config.toml
hop_length = 320
input = "log_mel"
loss = "softmax"
encoder_arch = "swin"
encoder_activation = "gelu"
encoder_head_dim = 32
encoder_widths = [64, 128, 256]
text_encoder_activation = "relu"
text_encoder_mlp_ratio = 2
text_encoder_bias = "all"
text_encoder_inner_norm = false
residual_init = "none"
final_lr_fraction = 0
Rows from block 2 of the audio encoder of a small contrastive audio-text model, named by matrix and row number. Rows with one number belong to one neuron. Each number is 50 + 15 x the weight over its row's rms, rounded and kept within 0 to 99. All counts start at 0.
After each neuron's rows are labels from the 100 clips, of 14848, where the neuron reaches its highest value: "strongest on" is what is common among them. Only what is clearly more common there than usual is listed. The data: simulated sounds of rotating machines with and without faults. In brackets: how many of the 100.
# fc1: MLP up (encoder.blocks.2.mlp.fc1.weight, 512x128), inputs 64-127
# fc2: MLP down (encoder.blocks.2.mlp.fc2.weight, 128x512, transposed), outputs 64-127

fc1.169:73 47 37 34 45 56 54 42 47 37 59 76 69 43 78 52 56 30 58 51 43 43 47 51 50 18 43 52 53 48 24 41 39 37 64 33 94 48 41 45 57 65 31 55 31 34 76 50 13 69 64 54 70 41 46 60 47 75 34 48 55 64 47 67
fc2.169:24 50 70 73 61 61 69 45 66 74 47 50 64 38 63 65 28 55 39 53 41 33 57 50 71 56 52 39 45 43 43 32 18 20 33 83 69 53 44 48 81 76 62 62 25 66 50 99 54 56 59 38 48 19 45 45 43 36 39 69 22 51 69 43
strongest on: conveyor (81)

fc1.428:64 67 49 63 63 34 44 72 62 36 63 52 70 42 81 50 68 66 33 40 47 46 45 47 59 28 46 58 61 33 43 49 00 64 43 51 44 54 55 31 82 45 49 46 67 49 83 39 56 77 49 73 47 25 54 45 47 45 26 59 66 20 43 68
fc2.428:34 19 58 58 52 35 61 52 60 57 34 46 33 58 31 14 59 53 63 59 59 56 51 49 30 77 64 43 45 52 67 67 52 52 66 62 43 31 47 39 15 68 43 64 51 58 53 25 61 32 53 68 63 82 56 69 14 43 56 54 31 69 57 55
strongest on: speed: slow (66); conveyor (50)

fc1.382:29 41 39 52 14 55 29 50 43 51 37 47 78 36 81 58 52 52 49 54 41 42 44 66 55 58 54 63 74 32 32 56 51 59 51 47 64 45 24 51 58 49 54 42 46 53 67 38 26 80 62 35 40 34 51 13 67 26 28 60 45 35 52 64
fc2.382:75 45 58 74 60 73 51 40 61 45 89 49 51 33 31 36 36 20 40 48 49 56 29 32 63 65 44 52 28 21 30 52 31 19 57 78 36 49 59 28 46 59 31 38 45 38 64 71 57 53 70 34 58 50 65 88 65 37 74 24 72 58 72 48
strongest on: gearbox (49)

fc1.79:80 54 26 36 49 66 51 27 83 66 59 68 50 39 70 45 51 62 66 61 51 43 74 49 32 31 33 63 58 62 52 48 43 35 22 73 69 59 21 45 57 81 68 37 34 58 49 38 56 42 57 75 74 48 51 52 41 80 36 44 52 62 48 44
fc2.79:53 59 62 58 68 66 60 68 55 45 41 66 42 29 68 58 24 67 55 43 40 37 27 42 33 68 50 38 53 35 59 34 26 52 47 74 58 56 42 43 73 58 49 36 38 56 36 70 31 32 73 37 25 42 50 58 54 72 42 50 35 36 48 33
strongest on: conveyor (84)

fc1.221:54 32 63 70 73 39 25 35 37 43 53 56 48 47 48 21 56 59 28 59 45 72 44 75 80 58 40 40 53 41 59 67 38 49 35 61 51 46 44 41 59 34 82 36 62 35 57 51 47 28 48 51 64 54 57 54 50 54 29 54 54 43 58 55
fc2.221:39 50 52 09 81 39 34 58 61 59 23 29 46 52 44 51 38 83 76 47 46 63 59 60 54 68 43 78 46 60 37 46 39 68 44 34 49 49 53 37 29 48 47 49 61 68 38 76 57 17 42 53 63 59 38 59 36 38 53 43 50 60 57 39
strongest on: speed: slow (63); conveyor (47)

fc1.42:56 52 46 60 64 65 47 75 31 67 78 68 36 44 54 27 75 38 55 58 36 34 52 25 30 36 42 29 38 53 48 57 49 62 22 85 17 45 52 74 56 52 61 41 44 60 57 49 68 41 54 65 22 59 39 62 49 65 60 49 42 53 48 43
fc2.42:34 23 24 60 49 39 49 60 99 44 38 65 47 46 41 48 50 19 51 50 61 71 49 40 57 35 51 71 52 51 43 61 39 32 64 26 72 51 44 40 47 53 39 40 47 42 43 43 41 39 46 43 60 36 65 62 51 47 53 51 58 47 64 50
strongest on: gearbox (44)

fc1.433:38 67 41 90 49 33 27 66 70 51 68 40 74 40 80 57 59 61 37 39 55 40 63 47 55 40 49 39 67 62 57 53 08 58 63 29 26 44 42 44 59 31 56 47 42 50 58 19 58 68 44 43 50 43 60 42 50 50 17 33 78 44 45 48
fc2.433:36 47 35 45 45 35 60 54 46 76 34 45 43 70 53 40 18 38 80 62 28 59 41 49 23 63 50 57 38 38 37 67 62 64 54 76 45 45 53 56 29 57 67 64 41 47 60 28 43 51 61 67 56 49 41 53 33 39 83 77 33 50 59 61
strongest on: speed: slow (73); compressor (60); piston engine (39)

fc1.191:46 71 31 47 38 41 68 19 67 55 61 65 64 20 81 53 50 47 30 42 45 74 33 53 53 65 12 52 50 50 56 47 35 68 66 53 42 53 40 43 26 64 61 35 53 43 39 56 64 35 69 49 69 32 71 65 76 54 58 33 75 76 66 48
fc2.191:66 53 52 13 41 55 73 72 54 49 53 55 27 73 31 51 39 38 72 37 61 59 61 40 31 35 39 68 46 85 64 55 56 47 58 40 36 48 73 52 20 43 35 63 53 56 79 47 41 60 39 62 54 80 66 58 43 76 71 32 51 44 32 75
strongest on: conveyor (52)

fc1.403:50 52 57 43 32 80 67 70 71 90 76 71 55 43 41 27 56 55 23 69 47 61 26 48 67 70 38 49 63 47 51 39 61 43 27 44 41 51 35 67 33 60 28 25 46 44 47 48 54 55 59 66 30 39 44 66 40 50 51 45 54 47 49 42
fc2.403:43 34 53 82 57 52 82 30 43 37 38 40 26 50 92 57 60 32 55 51 42 35 69 46 51 35 48 29 67 67 55 55 37 46 60 64 67 60 60 69 44 54 67 64 49 68 50 48 43 58 48 49 10 43 47 27 51 71 60 60 33 54 37 50
strongest on: quiet level (70); thin (high-pass) (56)

fc1.420:56 49 32 44 31 58 80 26 73 70 42 63 41 43 63 44 70 75 65 62 33 53 71 53 46 57 52 36 45 25 56 23 46 70 18 52 22 29 41 64 29 60 76 50 48 23 53 28 29 34 66 62 18 43 49 42 48 66 38 55 46 45 42 38
fc2.420:73 57 53 53 48 65 55 55 35 53 74 69 41 49 35 41 41 39 67 62 31 76 47 45 51 63 41 69 12 54 58 52 44 27 68 79 78 37 59 41 46 74 33 59 58 43 24 10 22 50 59 59 36 51 54 53 50 71 16 49 32 71 56 41
strongest on: gearbox (31)

fc1.40:71 45 57 66 56 45 24 57 56 79 74 98 50 33 71 33 45 57 43 55 48 49 48 48 48 40 57 85 58 47 54 84 51 43 48 43 30 46 55 49 19 36 51 44 70 46 56 29 55 31 40 74 44 31 48 43 55 50 46 31 43 45 51 34
fc2.40:68 50 34 50 33 73 68 37 38 64 41 26 34 74 75 53 48 59 78 53 51 32 44 40 56 22 64 38 33 80 52 56 75 27 31 53 35 51 55 39 48 48 53 77 36 42 56 24 68 69 38 64 39 43 30 56 54 41 53 53 58 53 15 52
strongest on: quiet level (81); electric motor (43)

fc1.71:29 54 58 64 80 53 54 62 33 68 54 51 46 42 49 32 22 42 26 53 57 58 61 74 60 57 61 47 49 60 61 66 63 16 38 61 45 41 46 51 70 57 65 26 67 61 86 43 22 39 57 40 55 45 56 43 39 43 38 31 06 24 62 81
fc2.71:55 69 47 56 58 64 47 68 53 47 61 39 57 55 62 88 57 66 37 51 40 63 39 72 51 25 29 05 45 40 66 26 16 29 72 69 28 52 45 57 60 29 65 42 46 53 76 40 70 61 47 47 49 45 66 58 27 45 54 35 53 58 35 42
strongest on: speed: slow (71); piston engine (44)

fc1.460:38 43 61 39 45 44 45 58 40 82 58 66 59 42 40 16 35 55 37 46 43 60 55 40 78 47 50 63 46 44 16 72 46 41 53 42 54 47 33 33 50 40 36 45 51 71 50 58 61 28 57 60 69 44 48 38 56 24 37 46 64 71 64 53
fc2.460:59 61 77 51 32 66 56 40 55 38 75 35 48 79 67 60 38 60 73 50 52 54 57 65 30 34 61 68 67 87 58 52 47 65 34 45 50 68 62 42 40 44 36 71 54 16 66 40 59 76 35 57 55 41 40 49 28 71 67 33 37 43 25 44
strongest on: gearbox (70)

fc1.120:30 61 21 57 59 31 46 13 60 53 44 58 44 26 79 69 32 76 48 59 54 60 47 67 34 65 05 83 62 40 22 43 46 78 52 56 69 50 47 37 60 63 77 42 62 44 59 43 66 39 45 57 66 44 88 53 67 39 42 54 48 58 65 52
fc2.120:59 36 50 15 67 40 57 68 45 75 49 42 32 77 31 65 53 52 55 35 48 58 61 30 28 23 44 60 50 80 52 54 73 40 61 45 34 53 55 59 26 27 40 62 61 80 59 56 44 48 37 70 39 63 45 56 38 62 63 59 49 34 24 79
strongest on: speed: slow (61); compressor (49); conveyor (36)

fc1.292:14 52 24 69 38 68 17 50 69 47 37 82 84 26 47 60 79 38 56 61 60 63 44 45 59 69 23 59 75 12 50 19 50 64 53 64 46 44 40 69 46 31 76 25 56 53 58 56 39 61 44 35 39 36 50 27 61 54 44 48 37 52 46 32
fc2.292:61 43 51 51 37 41 44 34 54 29 59 35 38 50 78 60 51 74 50 37 30 39 26 61 53 66 51 44 67 30 54 56 59 88 22 33 80 54 72 42 50 58 39 51 23 23 46 63 63 70 63 25 18 62 53 15 37 39 54 61 66 57 56 56
strongest on: quiet level (92); thin (high-pass) (70)

fc1.224:63 63 18 62 58 53 34 37 51 64 49 64 66 39 64 59 91 66 40 36 57 35 25 52 48 28 14 70 77 18 27 49 49 62 64 58 44 48 67 29 60 51 48 27 47 28 69 26 50 67 49 62 44 51 64 61 68 40 52 49 60 55 64 61
fc2.224:35 48 79 40 38 63 57 78 43 50 79 36 40 88 40 40 23 49 64 61 57 49 55 55 37 37 44 59 59 54 45 53 67 43 49 50 33 62 44 73 58 26 18 68 64 54 77 72 52 51 33 40 41 58 40 49 31 47 58 48 29 29 24 55
strongest on: speed: slow (79); piston engine (71)

fc1.373:42 31 51 63 49 41 49 67 32 25 77 70 47 28 51 36 49 29 72 50 17 74 24 39 69 21 57 45 43 37 41 73 51 09 51 57 51 58 32 74 56 62 32 39 36 49 80 54 29 62 68 59 15 59 44 51 48 42 39 63 49 28 58 32
fc2.373:15 50 75 70 23 60 94 38 49 64 37 41 40 18 53 69 24 31 37 45 70 46 68 65 50 59 54 60 60 60 56 33 30 41 42 62 73 35 52 70 48 69 33 42 34 39 40 71 36 53 56 28 52 38 49 39 58 46 56 41 39 55 70 24
strongest on: conveyor (68)

fc1.476:66 45 47 54 42 40 56 34 63 54 58 68 48 26 57 03 43 58 34 54 62 63 71 77 60 42 42 49 42 34 42 56 09 69 30 60 71 40 47 49 41 64 44 22 51 43 64 40 58 40 68 44 63 46 54 67 53 66 47 41 52 61 69 39
fc2.476:20 19 63 34 30 63 60 69 25 47 24 42 49 44 53 59 58 53 69 54 54 67 42 53 33 47 61 55 44 54 32 57 36 41 54 59 53 63 35 29 48 47 46 66 54 73 73 44 55 69 71 57 56 38 26 45 65 37 15 69 48 21 29 52
strongest on: clipping (77); text has "clipped" (76); turbine (32)

fc1.429:33 45 49 54 70 59 61 31 58 35 24 43 56 05 56 00 83 61 41 53 40 62 34 61 60 57 33 54 46 36 67 41 19 36 39 65 54 40 52 47 64 56 43 30 36 51 35 66 37 38 70 54 66 66 49 36 58 65 41 56 52 55 79 65
fc2.429:54 28 57 70 75 61 21 68 00 51 57 43 64 57 31 47 49 56 47 50 33 37 56 45 50 40 86 24 55 51 63 40 58 76 57 46 46 86 32 36 55 50 55 60 44 66 52 71 30 36 33 57 27 64 23 45 39 51 33 39 43 45 56 44
strongest on: clipping (76); text has "clipped" (76); turbine (51)

fc1.448:35 31 38 72 51 56 26 52 44 58 43 74 74 45 68 51 42 33 51 30 59 69 46 28 64 58 59 48 63 56 09 67 46 47 80 50 41 57 34 37 69 56 18 44 38 66 32 50 61 41 59 52 38 29 50 51 60 09 33 63 72 66 60 47
fc2.448:60 56 66 39 38 43 30 45 43 34 61 54 51 31 55 68 36 42 44 56 51 73 50 70 44 60 35 43 28 38 60 68 34 71 61 53 66 57 46 66 31 32 56 43 25 51 28 49 11 43 49 37 54 44 59 67 58 90 58 46 49 49 67 33
strongest on: gearbox (59)

fc1.425:44 37 52 39 59 62 40 53 42 31 31 50 48 27 45 35 57 61 52 35 43 53 27 43 78 59 43 58 59 62 76 43 36 29 45 35 28 55 55 22 65 00 50 37 81 41 56 71 67 44 35 63 55 60 62 45 44 71 29 53 41 44 56 61
fc2.425:51 60 60 63 62 50 68 38 68 59 64 47 52 58 32 63 45 60 40 56 57 35 43 52 46 81 64 53 65 33 44 40 08 70 48 64 54 64 50 35 59 86 59 55 59 46 27 74 56 46 52 33 42 37 45 46 41 27 57 55 65 78 59 19
strongest on: speed: slow (77); conveyor (63); rattle (33)